Weights of a small contrastive image-text model: encoder norm batchnorm, 25.8 epochs.
Rows from block 12 of the image encoder of a small contrastive image-text model, named by matrix and row number. Rows with one number belong to one channel. Each number is 500 + 25 x the weight over its row's rms, rounded and kept within 0 to 999. All counts start at 0. Numbers have three digits each. After the name is the row's rms in percent of the matrix's.
Before each channel's rows are labels from the 100 images, of 14848, where the channel reaches its highest value: "strongest on" is what is common among them. Only what is clearly more common there than usual is listed. The data: drawn branching plants. In brackets: how many of the 100, against the usual share in percent.
# convs0: first 3x3 conv (encoder.blocks.12.convs.0.weight, 96x96x3x3, each kernel summed), inputs 0-95
# convs1: second 3x3 conv (encoder.blocks.12.convs.1.weight, 96x96x3x3, transposed, each kernel summed), outputs 0-95

strongest on: leaning left (100 vs 17.2)
convs0.11 093:501460494524477535531471490539530494466485528482509499530486491494478494484515460539486500524503466521476483491510494508471491545485502487480511498506499524497509465497507500525602460517550489463512471492481455520494535486491481546520489476468478489519489479478462482496516475480464518472
convs1.11 098:479497572488486488474485479478531506500521470503504486500483485507473492504527494511454467516536495481488490489535459496507478462505494445529526498509472476497532483508514511458582489470525510486532483481508528514535553494476505490487500472507545529493494514508469543509460542490492521491

strongest on: leaning left (100 vs 17.2)
convs0.86 091:505446532451494475499494494503455467513452504544513481460504516485481481503530466529477530488534491494492491482492456495470488505503474516486449513486498487499467489520502491497534482513549464478512530484486517486554542501512526542571508511500475477506483478474462507528488494500500523470
convs1.86 085:489499515488478513474527490527573518474520523495520475515499472530509483508474524479478483495502485468504480507526504492485523502543499493527529509515539489509528476480483476513579523503564516472512462493494501494513567431508495485477487490495529519495491504486500507474486515441498538513

strongest on: bare (100 vs 16.3); leaning right (99 vs 16.6)
convs0.21 125:501517522517522508468477517500513500502514472491499534492490494543487512501426458522462486485496488507507446514500474482540505496448486503496513497482512567504534513530528462504494507484522526514518487540498453462492498505500500542502481520495526494469507546501504500409488506517476482488
convs1.21 119:504505516494503514539489488491454493529461493562516524473501497503539468516483507517493514501542474506501531510495489479496514499416528507496465512464478500516487504465496548499515506485480528453507492507457439514487524529526501478514495504486497491493547494490467487418492490513522484506

strongest on: spreading (94 vs 16.2); two-way forks (76 vs 42.9)
convs0.70 091:482433497519395498518506509495487496541468468517510507477487516488502510469518462515460529486491521471504498493471486494478486517499495497531516473446517487499460485493515467518529516532514544466569495494505516503490482493471476500481487507480515517531515479487477536503468511523503521514
convs1.70 078:470552496459472502492490503501482487474516520466514488535483500523526494484487477524510508483507477555477496507468510535494524508471465503483485499545503477522461522496498497500523483517572495507456502500523523502539542481504517509561519472467519500478502526506471482499493470490413492510

strongest on: leaning right (100 vs 16.6)
convs0.60 089:538512492508534500535475480524462483483495537494468535458507501526536477534492469566505496475494514492517482528550490513491470544431510507496480498476521496499503524500515514493537484491481480526485492530500523491480547502483525505540486456522482477504497513532530473515478516505439508531
convs1.60 086:493513480478510588482519510480533499495499501531478501519464466496478498483523500526494503536504477505466529457477474527475483489553466478528511523511493522514487476443497519487506566458504466500512469537493488495502506498503522518457487531484528491495503480476452515519510453497468501495

strongest on: red berries (100 vs 16.8); leaning right (62 vs 16.6)
convs0.0 116:526514509463501516493515475499505471516537509498506518444500566518509535513479494504515501499528521533472484486485515545477524519528508499504492502502537479569491504490487526468492492510512510492473511504484483508482507517463466478511524518480481509494534524491504542514501441398521522507
convs1.0 114:578514525518470517504523516491507512516444514511507538505511506515506471520515513510467498469516491493534512477490513486466505510499503487487449493516490491523491501470485382560537501484479494518520500481458488507513483501494464495497539508513540489503490499510513483452502493488519522499

strongest on: spreading (100 vs 16.2); night (50 vs 20.6)
convs0.89 082:496488482543500476451513538483518531523444486481497510521534476565516477508499513518513505471522489476483532477465510529520483494495481488500513481504509517493463489522495533493519514504492536483440494469497512489438462498522518490539530470539505498482543506500497501485461534467549534504
convs1.89 088:527561459455478500541482484495494469477552518519490500488508518499481517495473481474489560519474494511472495510467505497501504547466510499502521466512484516496462507487543498506497450491481469520448521495497469489492512464505490510424470488471508456527479508503513482534496485518465486517

strongest on: night (100 vs 20.6); wide (89 vs 16.6); white flowers (51 vs 17.1); foliage: pink blossoms (36 vs 16.6)
convs0.2 121:506511491483501516506503507530442496493467490493454490461498513502490512471536490484475525503474505483472486511513544493502510503486511520489369492497527501527488459501506504509510489493490515524552481499499530492520480499498571529509477507478541480519494522475483490521473498462499485493
convs1.2 090:508490476496495495490512490454471515507477514473486494486464495500543525514511456525476508461506493535482525493481489448506507490570460527476441516462534479483496490462497454480519494480511507520523469489474429472513483469468520505520473473481497512487509512535495483529508472490513463487

strongest on: bare (100 vs 16.3); narrow (97 vs 16.7)
convs0.72 090:469506525531513509507486464476471446492503499515519493482500498491451476516481437501496496459496478519506434459476474479502475500490494498475492500450501511498509453502500443489462471515482493466521500477481483471475491461491506483494489500484523457500466514454461455482500512483484456473
convs1.72 082:500484495508530511484444452478536520462528508520506468449502528473493461486469516495470518500519478518545477460510485515552523496475474523475514502515487500472488464476468537528477470492512514465498488525542519494493515472521490496476496515467496491493576508485494457502456495481501482514

strongest on: red berries (100 vs 16.8); leaning left (51 vs 17.2)
convs0.6 086:516510453467505476464502484509490475462524508467498507518457520502463499464514492499510481504518507520470478511478507483469490503509503507496413458492421484488492495501496492516511504492495500534481477545490517498471508505445461479505519508484423504494522519511471461504513477463507477518
convs1.6 086:562494488494490479485449472519503536518476469476511501495485515515515453506470499531492494479489491501528466495513479529488427494453522491519535469490471531501500464506514477499504475509449485450508489485488479485485493480468535521469466463504482470500479496467512513461471547529475508490

strongest on: wide (82 vs 16.6); night (73 vs 20.6); green leaves (45 vs 16.5)
convs0.68 093:511506467499499491493501475539512502458512527536476472499498501479465532507520543496501542453500549474506538456502531517492516529489540471457543488466497518523533449483482514515497500500480533506486474500494503531454462501516515454445523474495529490524519499469505498521491524468472481505
convs1.68 081:482495485540503490485465494493513450520507462483520505504494479539492496483476507496533518497478476453508470472473495478503527486485484586543452498502498493493461488468499449493443528516461511471542518472469505472490469503507489512506480484487503479502456509502499476475495497525489450466

strongest on: leaning left (100 vs 17.2); autumn leaves (51 vs 16.6); night (48 vs 20.6)
convs0.30 096:516490493514501518500493512498507499494490410559543486461469511487469495486488484515491516487516506482474469497460488499469457515506525491517537545553488486508480496526483521491529478515540518507519506474497514492517522501468489558519456526496513491467470505441504478488492547483474498473
convs1.30 107:479501494478469459492496477517484516480521529482461433535528521493485458489535491477483508519454509513500498499557472521511523483495505532529468444471512491517491479507485497534559512515522520455495446527519501504507564456535491500513503487519501485498514496499487507513502479514543494520

strongest on: leaning left (100 vs 17.2)
convs0.94 080:483515514501466502486461501549523519423524545496523519505476509521452493490522505523495492491517483507516493467520499528504483504509517536493520522521485517490515393524488498524519495504527474490516491497471490518492549487526496556540477525485534470507487495497480531484508523476524497500
convs1.94 083:519483534507520492543484497477518495534506483516497497528500442491479500485515482483498479501493479527483520462481476504502517483510488507511525536529474507519482472473532516500547501479504521488535465482501484528547616485480496490453501477523486535489461481506486520546496495507525526485

strongest on: wide (100 vs 16.6); autumn leaves (44 vs 16.6); night (44 vs 20.6)
convs0.48 103:477498501481489457482520456516513528468447501534463527496479473504478488479489541494501535454516520487487515523511517521507532466468479482488528498509507509483509583485491497515486497511503494510565471514473513536484471515539515462463516487500512485487503490464475465512482509515559471493
convs1.48 119:531483477473482510512495539517481494431554520495464514504470531488479547500499473480511472506473502497495475490483514512517501489490485552515512539530524498479506545472534529526499469465497519492543527523517498495494481508506517521590505460471512522529489542504539504498512512498489514489

strongest on: night (100 vs 20.6); leaning left (61 vs 17.2); autumn leaves (50 vs 16.6); foliage: red berries (48 vs 16.8)
convs0.78 122:495502529483471549495532496489495479543493511558512500469493517510511511516436499464462499478524487521490464490483503474520481486483514514468529489477534477412482515499494455515490504486487484517501531490485496528504520490519482503480463489495539503497516552496516463455475471472535534496
convs1.78 113:431486485500481475497502498503498539484516479543470508479502501502493469519436468511492525503525496487502523501454469492487504512444515488479526513533529485529480511467483442503532498539509524529491492510490460505501510515552528479494504521549512489504536470506521491454496464449490507481

strongest on: spreading (99 vs 16.2); two-way forks (97 vs 42.9)
convs0.95 088:543425485506428516471475509468538488515464504508502475552511492477496551461494483512508526518503483501465509492489476503506551473495471473534524490496509498532511463507464521499496471517533537492483490469519499503491491514506463501513521504501502522481526483510509471501513448542472467471
convs1.95 080:479539564472509509560491538552467505518505453452512474527492493514513466464515505494475514499523474490535474491489490475493490453467510449451485488447472493474480481482517465471520498488490466496465511513476499515530517466475482490499511484497479515480492528503514480483497515467477509496

strongest on: leaning right (100 vs 16.6)
convs0.33 092:502486491486534512473500481495538510492468514500453530503480537454520512498515481549518521497513525508496556486504514548485498491511455482506555460477478501526465485515470545549544477516515504497476517494506507479491533487520479502532530502504505472517542473546522490520488486536456522528
convs1.33 091:480527484483471574521491523516476488473464508482493494509475474531494449477499515558474522501521521543496510492546491520478512509467492505509494498479454485507517484473505463509488530509479485518551483528456456486486487502501495529526466492487487527452462504540456466487481475486500502492

strongest on: drooping (58 vs 16.7); spreading (42 vs 16.2)
convs0.31 078:491521493504502470523529509481490482489504478497520500500511508493474516480504503438518492517503504497452529564470529502462508461470533476482447491493478510473506548483505506507486542521462461486547479498487504464512506511525450451415481493507472503520508497486483498496539518497519491497
convs1.31 085:506474455527519455461493509485490513513536507502466496458500503547485463520504460458454523541521496476510484485457506533503501491534527486534520480489510494540495467496507532513476513487451528511470520488526521505468426511510528493520531489466519480517520503500495454491509489507459498513

strongest on: bare (85 vs 16.3); night (85 vs 20.6); narrow (66 vs 16.7)
convs0.91 146:513503488472461555491505521473549467506492498561502480476489511472516531526487493488506497437483483500497500507496486559551468490423501485476559480493516481491511489485475453499500530499496514476487479494515507477488490493504502501489511502482531524482538492482484471498517481439510481465
convs1.91 113:486515521549514474523523522496478463533467476494521548516495480518520484546466482522486466491478502496520535501513497509463491513448521534478426500508478498478524505495497418493517501535513503512501484519471490453506501493454462506515438506526503475492506465506495501497497504487531495506

strongest on: wide (100 vs 16.6); night (76 vs 20.6)
convs0.7 090:484496499493479466444502450502469482504462519492460476483502504480503460467505531485481538518509462516470531507486564483527476466452505460455493504510480457508451522486487496484470524488489475483524501486498475486477507492505494474501494502462510478546484504480489503523484478480563516468
convs1.7 076:491507499477448493479475483522482478457502478501466489506470496486513509497481489463481492500447524459503451504488509508524469577559452554501503531513528488516517550483483464500516476504531531557465494530515530493505497483516496495500503480469524498507507520479528462491504498486496511501

strongest on: narrow (83 vs 16.7); autumn leaves (67 vs 16.6)
convs0.46 085:536479518506458509499505482502492528496501507523482556524473477443484554489503527445463480457473471482526499511502490495495510482504440502532495510511477477514506520473508514509487510529469516491503464549472485506518457526538528478525531525470448522487468492502499490505471505504526488454
convs1.46 087:531471476482489470464500512504485515439498531473519523498486533457557460501552495466516531508514518493515501508477570500503498521475538512480520494503539481524509530540491543508479500485494513518500510486516516500469518528461482491474486517486489478510527526472539480514552506522542477505

strongest on: leaning left (69 vs 17.2); bare (57 vs 16.3); pink blossoms (40 vs 16.6)
convs0.52 093:511515476496457474486508501475481522501494471530480519537553523497510508500484487491494507518502500482506466490504489521567542457487457506483423493492454555501484499513485489507493517503519512492505511518504526498500479532537566473513521498489442529488487497492487543522480494494475447491
convs1.52 073:479486521506484470509527497488533499502503466487497516478487495517482468449495494518547522469467510463478495479513493506418462546515510482525487451491517501518475475521549528511537464512468484476532485485480481516486505472453471505469487481473465483486489510483495479429508499503507498518

strongest on: drooping (100 vs 16.7); bare (36 vs 16.3)
convs0.24 081:527502488527500467482482510500519542483470506515511493502496542473518526504523530463537491502518489469484541459537527500498537503533462460493482508515460535487509471502492486530478506525512512479424509522513471492557460501550509502476489524485484537487554496494472484533522491495472510505
convs1.24 085:459481485513509471535509515487505468526488471471548488537497489556518498516479459514483519516520486504509470521475495508480502481467550536495496469449486467526500471521490467489494519483501505508506484476483478508497485494474444429489518474514464492498426489499502471461500502508522469488

strongest on: leaning right (100 vs 16.6); autumn leaves (67 vs 16.6)
convs0.16 092:506508468477490458514512514513453475547502517497525503469478480519499494505509474506461524512511503517433470496538505485484525513509442522495430479507516528506517550520507471483468486482543523472496479486514517477497541489478514539524471477481482501471491490474518491488506498481571487495
convs1.16 094:546500493504501524465519497489478535457518561487502473543486490516474501525510517509509508518503475555488522496487491525522451536538493449556517524489521511493494503458479565493466484486511481520481502503514454515498503518564517509474505495475541481505483507505510506524534474510476494520

strongest on: narrow (100 vs 16.7); night (64 vs 20.6)
convs0.13 082:510536508456518478528493513544491486505515518510469507536534512490515499519530511464519481476510456467496519508448504490511532488473559478464509502501467493526468526481511482497474482472517501492519497568507496447485468511450498496467482493492468511494488496501524511490498505445570483486
convs1.13 086:526484497511482431493506429489524487541490469476494549468477477517512464480465501451479476522478482518514458471492512509487533495499494529542491489470475474504462473523466519493455467467474483553483497516486484459473523500488490472513497493499494505529498504473521516481514507509501462506

strongest on: spreading (88 vs 16.2)
convs0.76 121:488554525483517495526515506515475473521496477477516506478515466585478478498495489522507509512501490558469459499497493475462481528505563509499464488491496513454485578482539489481498495457507503504546482504502512512504552494482479498530513510494485493494468508489530501484510485471530510497
convs1.76 120:541490468494485494461509488485533510487545547519473503492487513456465519488487494480480451535522491520490493492496481552539492474543489483539526523530534505537509479484492563485485504521500518508489521490524517519471505512551520511493539467496536524530512482461472528543530501508477504483

strongest on: bare (60 vs 16.3); white flowers (40 vs 17.1); wide (37 vs 16.6)
convs0.62 133:438534494518502507521478520528471549521530452513486492484515420502492522509527498521459501510476488518489443504504506476538486513500505484512479494497510561466524521502529480506491476495511503480525454519521512431513510497476544525513453478496480516497510511521493519496476509496496466495
convs1.62 138:411478535507489529493493503500491483497452445513513525492515452544520494524514512518495502481499511462478542489490502458510485505542503491533513513496481527477508496498505538494498490483511499520528439507468515443510497506461498480505432518498529457497529497467500510515504508537492498493

strongest on: drooping (81 vs 16.7)
convs0.67 084:509555500481501455514543476471482496539504459483468516533531502522475498489521525473490512476509484484504512523469480476486519473473534508484450460499462501445510577487483474516472517484508481493509482534463495490502497511497449486471487499493452525487485458456495487497506517498509527497
convs1.67 094:524480470503466518467445480497516501481547537525445500485496510527468505490483447440495460488516490467489442478463501515497484492518510522529534495510507497532508491529510504487495446501486476477469528460531507492470496485527532512475525467450506486527505515463523495492517514487480492484

strongest on: drooping (100 vs 16.7); bare (69 vs 16.3)
convs0.55 095:517500503499486501483497475518488450540496423452527472495498460514508473486509529488500484499514488524474471532504484509518481513495492554508456497530471507541503563534491515491515493500498494468495452542483492490500519506469512487517492524483428473500514508475490515466504474451503467515
convs1.55 091:560484479467497518472502490462522474483542553483495506467488524495504511484494490490516510472511493473513511537488496496521496529515529465513519507499470521483455482479535532512509459474504470471489496502513509444494475451421498503509477504445515484481513539475510481526481530531484483523

strongest on: drooping (100 vs 16.7); white flowers (38 vs 17.1)
convs0.20 091:465535490524517520483537507494477502546503505495503491495479439488505498484560507476493485535475453562488499528470507436518491506477505511517512500517498538470505551469508508503483481491488540491526507517507488463543513510512508497493418502515455497486500516503483491510509536484470480485
convs1.20 091:463497523471453515478482507533513546480464499457497511508532455501510530505486509545482514468476515489492497499512472445525479496520527503501551501505497494500492506478510542460503499482477478489488521474491498485483485486546513479500424473487545487461501506493479508528516507566538519488

strongest on: drooping (100 vs 16.7); bare (62 vs 16.3)
convs0.1 085:472505488497507462480525484491532475567461463503530506478507477507525476502486517484479456539566454493470492500474486512516503489519515537468522506527493502506470497499487502516479501465509486485502488493474497497487478499484445484517488540499461509461517481538511569476499471456465523499
convs1.1 084:544465481501492513451460506506501509520584530469489461469501504476440549475491501501483499464479494492507472517498455488528502529484580501504485519488514495510501449512484515495490466513512490487447540518531514484495472496493501480514514512466494506486503540495483460509496511509506496494

strongest on: leaning right (100 vs 16.6); red berries (37 vs 16.8)
convs0.10 090:541501463513487499485480490470483545458449509523436475517461510506493501480499514495505519507488513492512532478492501514463499465516507499501561487491493479484489504498489509538503457525513478501445487504494500471476485472537494528461510465509543523476540505491510457492484500584497482500
convs1.10 087:458475524488466511509458501504507509495490477503476552492498516492510494439501502518496493487551499481494495483488491499512497477432492516493459459488486490503473464528514465500503471482441505492530505498482474477495514516490457493490503447482435491508427515512538484480483494465491494467

strongest on: drooping (100 vs 16.7); two-way forks (70 vs 42.9); autumn leaves (49 vs 16.6)
convs0.84 119:523505485543504491480559468505514520470471506588505459516502499473488489521512517474509486505476486485514523494496477502491521482474493480492508493491498476517520437503475454548488492519478504493472516454500482496530481487517531478499500479511527533493500518528456419501504472519472499473
convs1.84 098:408519519507471488491499487506486472560458456460515513492524482482492503474519499536489487489494499476515491497515479522527486507509509559467498505481493544472476488472502519507491498491497482475529444502498531495512501464460460498493471514490439491498492519473485537492519536520502457493

strongest on: night (100 vs 20.6); autumn leaves (82 vs 16.6); narrow (75 vs 16.7)
convs0.74 104:518528475466453560502545492495471515516462520547484477518526432530522540500486505484510518502542497537472510502529519540483502504499502507437515485491522492457492519502492531507481487491472497544520553488488481487484498489491466504486477493525486487501483528505499502473490455506457539495
convs1.74 093:424507492496504502450492476504540483484548486521521485516496534514506486498498486489480501519466506528476515519506486441492442478474520499490451531515532519487473520497523492498543490532477500507514488492479507550474470482547513473483541478533573504489489500505518501491501505467523475496

strongest on: red berries (99 vs 16.8); narrow (87 vs 16.7)
convs0.43 098:522470524493477500512511507509478529461527496483498513541498503487505532478491488476477458495509517477475510510470459464516438497491517475522488513491443494493516476488514509517511469525495438515532452501516514460477540548481514535480477518534479486521455475478468516512506563477507511502
convs1.43 116:523513501503492495490458495491519533520503520495543567468512510470504532513543481481495506528527490522538487500500505502482519451510501479493537501556468508510489491523495517509498488488477451503491459517476535509545494503478519492477476462480474444517504543513490522513483472488418522499

strongest on: white flowers (100 vs 17.1); wide (58 vs 16.6)
convs0.38 116:514491501518525449528496509502520484512536462491509496463500526498502505485561496526496495469507485528499508515508501457505444500484522483513577491502481416484495545535532459447506496481496470489507435520517524482496508528481476499517482526479488463509489511493509528500491498507506499506
convs1.38 133:520493499513499510499515505480489433518474442490522530536496485509519428472484500521492512506494532492547477487486488443504533480409532516499506490502471453475508504473488444502508491488481489474513459500505522517508490475471548488510505502478485489479510491493512509532492481528502480499

strongest on: red berries (96 vs 16.8); leaning right (92 vs 16.6)
convs0.36 098:492506508532528479519538502498504544498448464490511501511543545527518481497503504470499474514541475495532465547477495469470512520482503510440504517539486499461474492470492499497517498459496498475485524529494501531481484509453497475505437500483515513496490520490482523489464451480536552515
convs1.36 093:517506463456468540439492492536513491511533544501459502452504482489480520473476539496507484501488487525439497460505501476533479512516528486527499511510488515524498488477496444491485497493515531509463494479499444496494513551547488471473504487528496476546471523483510485494480496480470477497

strongest on: leaning right (100 vs 16.6); red berries (52 vs 16.8)
convs0.87 078:507526443536509552463482463500477468511482483514494554491503534498509483509483480552499504478491514498498454481553472483476510471512530513496524464478481502469478550470485476471518513479531523527484481544487497516472566492505503505518511464482515482462493517507547472489508506501505502505
convs1.87 082:531500507486487578493557524486513473487520530490500477520487463493476506492529523546490502525523507578496551520482458543514498486477478491526514535495485503543478481494519530490498536488482466496512489497521459494503525549515467517488523485517495476490463496518477478535507474494480508500

strongest on: drooping (100 vs 16.7); bare (70 vs 16.3); night (46 vs 20.6)
convs0.12 098:492455508483501509517503505486470559545487506552501499523520499500493458456501491486465486537527475483506470469478498494501518495502481513472504495538525500425469455509507495488485514476475482520471538438481467530492509510487497527497479496520499511497495493510485495502463490568460532530
convs1.12 096:465497503492506500517463478488445491458488472536486456512461507509479520427485504508507498466487499504506510525513496480461458468465548485488483488466516522481526486535496485513482510527531501496455517492501482488501502487566492479520491494504476481500424533538493533468496505513518504487

strongest on: red berries (100 vs 16.8); leaning right (91 vs 16.6)
convs0.81 094:527516536488523519507499514528493520545531475455494482506472485535500455497533502490512492513510504528453408511526482469536495501522503521510494500537461468516508476509532508486476487479491506521552449487486471464465529495463500501515468515496533460504465543499502504489488499517484495494
convs1.81 108:585496471506521504529482479483511495482484498574503520485509532496501484488516477506527498510501498501536553463455500453490499494521488514508517494484512495511496501478499502459492482463531481508494474464476514472500487523500483482482425504526442489479476511516521494565505475516493521492

strongest on: green leaves (89 vs 16.5); three-way forks (86 vs 57.1); wide (64 vs 16.6)
convs0.63 088:485519490480490468515484524514491462521500501440485482489525515510525511497550486480476505486443504520470463516522511524504473486473534505491455527477509492532453535472537475468500517467482480502525494508503552522512510512421502482476507493494491542511437486504475470502490486509498469507
convs1.63 083:456481489504511500519476486502502477489481490494478539492458496515481491468498470516526474514474507497492491514503503553464492514570476474501529509514528491418490490494473475510513516513514471531506498497479530486501488493441549492560527491486530502540453479482514448511504499510466487485

strongest on: pink blossoms (100 vs 16.6); narrow (96 vs 16.7)
convs0.45 149:469502501493493497497497507511477496513521485487509473496512525498499492497395490498491492523481493509485439509503511478470477492536490494514502490500491536486490508492528500484497483506495488490504488498507550496507492521476610509491475510507502500589516478503485513430505505519485480496
convs1.45 172:444500522502492511511494510513510512492479448464530512512501529507556483503440501510514509488459512466496565490504493478432548486520516505522513499507505481484503497496498508520509498502493494512513493501510483503505496503457514483514473495501462511494514421512501488399502500500511472503

strongest on: leaning right (96 vs 16.6); autumn leaves (79 vs 16.6)
convs0.75 073:484497479501467435523538483487484494504466485513472519486490474523539475521484557456525519487491478475493459491464494482452468479478540501499486478502534476481505531504504485486486490523501454503563495539504484474478517515490494521489485487464528470462517490466547510482488535475509486530
convs1.75 074:517474457484486544471456501498516462448571519452509512508473523488485547457474476508506488491506509523496511465483493500528516486518493520535478462492446535518478479492507516521483474457527503497472525481531484471498501502508488498497478511489494490529516505500552490525488469548529476473

strongest on: spreading (100 vs 16.2); night (44 vs 20.6)
convs0.66 085:499525524471525482528458565480493508502516520478457490501512527557462481509512487512483547485484553491500485499479514455479501485512576435490473508486472481470513514512531504495479520504487522467463483455496507505473487481494480476525504474502510498473487466459510481474521495509512482503
convs1.66 100:504515456524507516565463468479534505534537521507459478462489509544522510471465489465492483527501448501472520474469474516529495474509493475561512500518549512519523483468500512475497463487455517523522519493502505499457534518514506527514497483488521476534516520457507503502494499497475476496

strongest on: spreading (100 vs 16.2)
convs0.51 099:510494482518447494523506509536538511533482488512497501515536471510499512501514469503475488475514503505517527479491466526522506502481442471535494496528520516530539468525475508522487472542566505468467488507495471510520487487505487542500485481476456494503551507507515476482519450479434471530
convs1.51 080:498528532468468505535498506509458506472500493457518480519508515532492492489514502489533541479486475511476496511480469495511493511439524472447530529470456494502467504463539526480524496457522479491471506498499524479492536470476472469445488507471508537458490490487543469486528519478521481512

strongest on: white flowers (96 vs 17.1); two-way forks (72 vs 42.9); leaning right (70 vs 16.6)
convs0.32 123:473502486445510541520482523492492443517489492479499487471514501504524507529526500474499508479475489507486543536499510549564414472481495491490521491472514441470468504497500501505500505498487491486502513484490539529494515505496505504507518487470516534524541491502478493519500433445501519504
convs1.32 117:453492496514509506519487467496520472515468487458524526498460517505508497516479480506479488499475499468517472488501493506515478488539498468479522494505512447494496485486471383526531525513517494507509505513488510493484471480439505502537516513500567479486491503492504452502465541497497482500

strongest on: red berries (84 vs 16.8); leaning right (57 vs 16.6); narrow (43 vs 16.7)
convs0.17 114:492502521501506486469519526479568440534479522483488504467506531486486489463495491492511493461499506512474495494512489430465526493473511503508424514494483504514485517524498471499488472501531508493492497525509493459462497539516487529515462506495464477476459541509509487488492460433489492501
convs1.17 108:541495481492476518510497506494485575491478491482519518508495494495529506531486499498474535483537512494517470509496496471521500470562503499510534480476409535512466490499456504521505515478498469483484518528479485552502503507478457473451530495485479541483499513485499512478510444486493512508

strongest on: red berries (100 vs 16.8); wide (76 vs 16.6)
convs0.37 113:581488513478507477501498486520498513482525509590504491496492563502505509463524508492515497536550486502496489463504538480449519503552473522491492524495489481497498454518484519531490511485509512521470545487498479496475488505553504481494504503475512522515496532507523529517508504536502541492
convs1.37 125:488501503531491500526502515519513487505423470509491524509507474502533472486507540508483516493464537531516528474498485472483492480484518517495473443488520492513524518502496441497538506522511518510545477490458474497496484504500437486495505498554469454485452506514492485470496487461556490516

strongest on: leaning left (100 vs 17.2)
convs0.65 089:483508512503449496506518464473511473496457481519488505482489476521511475487492537478498532488510480480539499500484438508457526510526563483499479512467501460506502580482519460484500518535548484478508477483480505503486513486486491500467511463503476467458483518508489474464485488527484490455
convs1.65 087:514518511479477551484460520518496508491543508465506474532476541473488532486496464512495440488477493460473470548513504490556462493501483533545472501526479515496469486523506554508507488487552519505463511486502489481519505465480488462512493486473462514513493475473482480530469502496491491471

strongest on: night (100 vs 20.6); autumn leaves (49 vs 16.6); spreading (48 vs 16.2); habit: leaning left (47 vs 17.2)
convs0.92 130:495494487437501540474498564493446518521504510512497490432497476522535480488507470477482498497495481520504488556495479492505521493469488524499507486520540514440475506498504475484510516460491481546515495460507521521576505478469530542510493485513528492484488502493498504494494484470482535496
convs1.92 121:428518468487507471514514497489465493483517501515476491457493515512473523520515504531524535511474516495513525505509504472510515508546498437470454503505514445397525491476479489500497481518505492482477497517509460510487525522509481477509520503504504498499526488481491486508489424496514502512

strongest on: green leaves (100 vs 16.5); leaning right (74 vs 16.6)
convs0.54 105:449524466503509529492509515513478494503481483491511504455525462517474490507546524476493532484462535519481527476495523527526518491527509497524510501485531535517507528509459472478508496503509506471465499519499488532489507494406470475489554478488550507470528496514541535506487518505512458485
convs1.54 109:445496514506468496518524498490528499496442481490508500518499468530526515477479502539468462473496516510523470527501475518479470484485517509490497462520491479454469515498512494480502521537493521534533488488538523497509477439410484532507522486520473474490500492501468470473510458518522493475

strongest on: leaning right (100 vs 16.6); night (100 vs 20.6)
convs0.44 124:500500513488525564503515533502481482525461498499497495434500494529501509529474497509490516490495491498509466551527517479488483505451503506502510455494573499448487517485496532489494478471490490521547474507486506520504520504483468522484450477485509524512483496499492497486511429432489512520
convs1.44 125:466504492475490539504490472492473508498560503505507507492498516485497496541507479455486511523502484491512544476490473439548535486527493485477460510484481468462502517489479422482515506493486529491485498506494489543501506529531527491514550521534527480508562525495482514531503454483495500515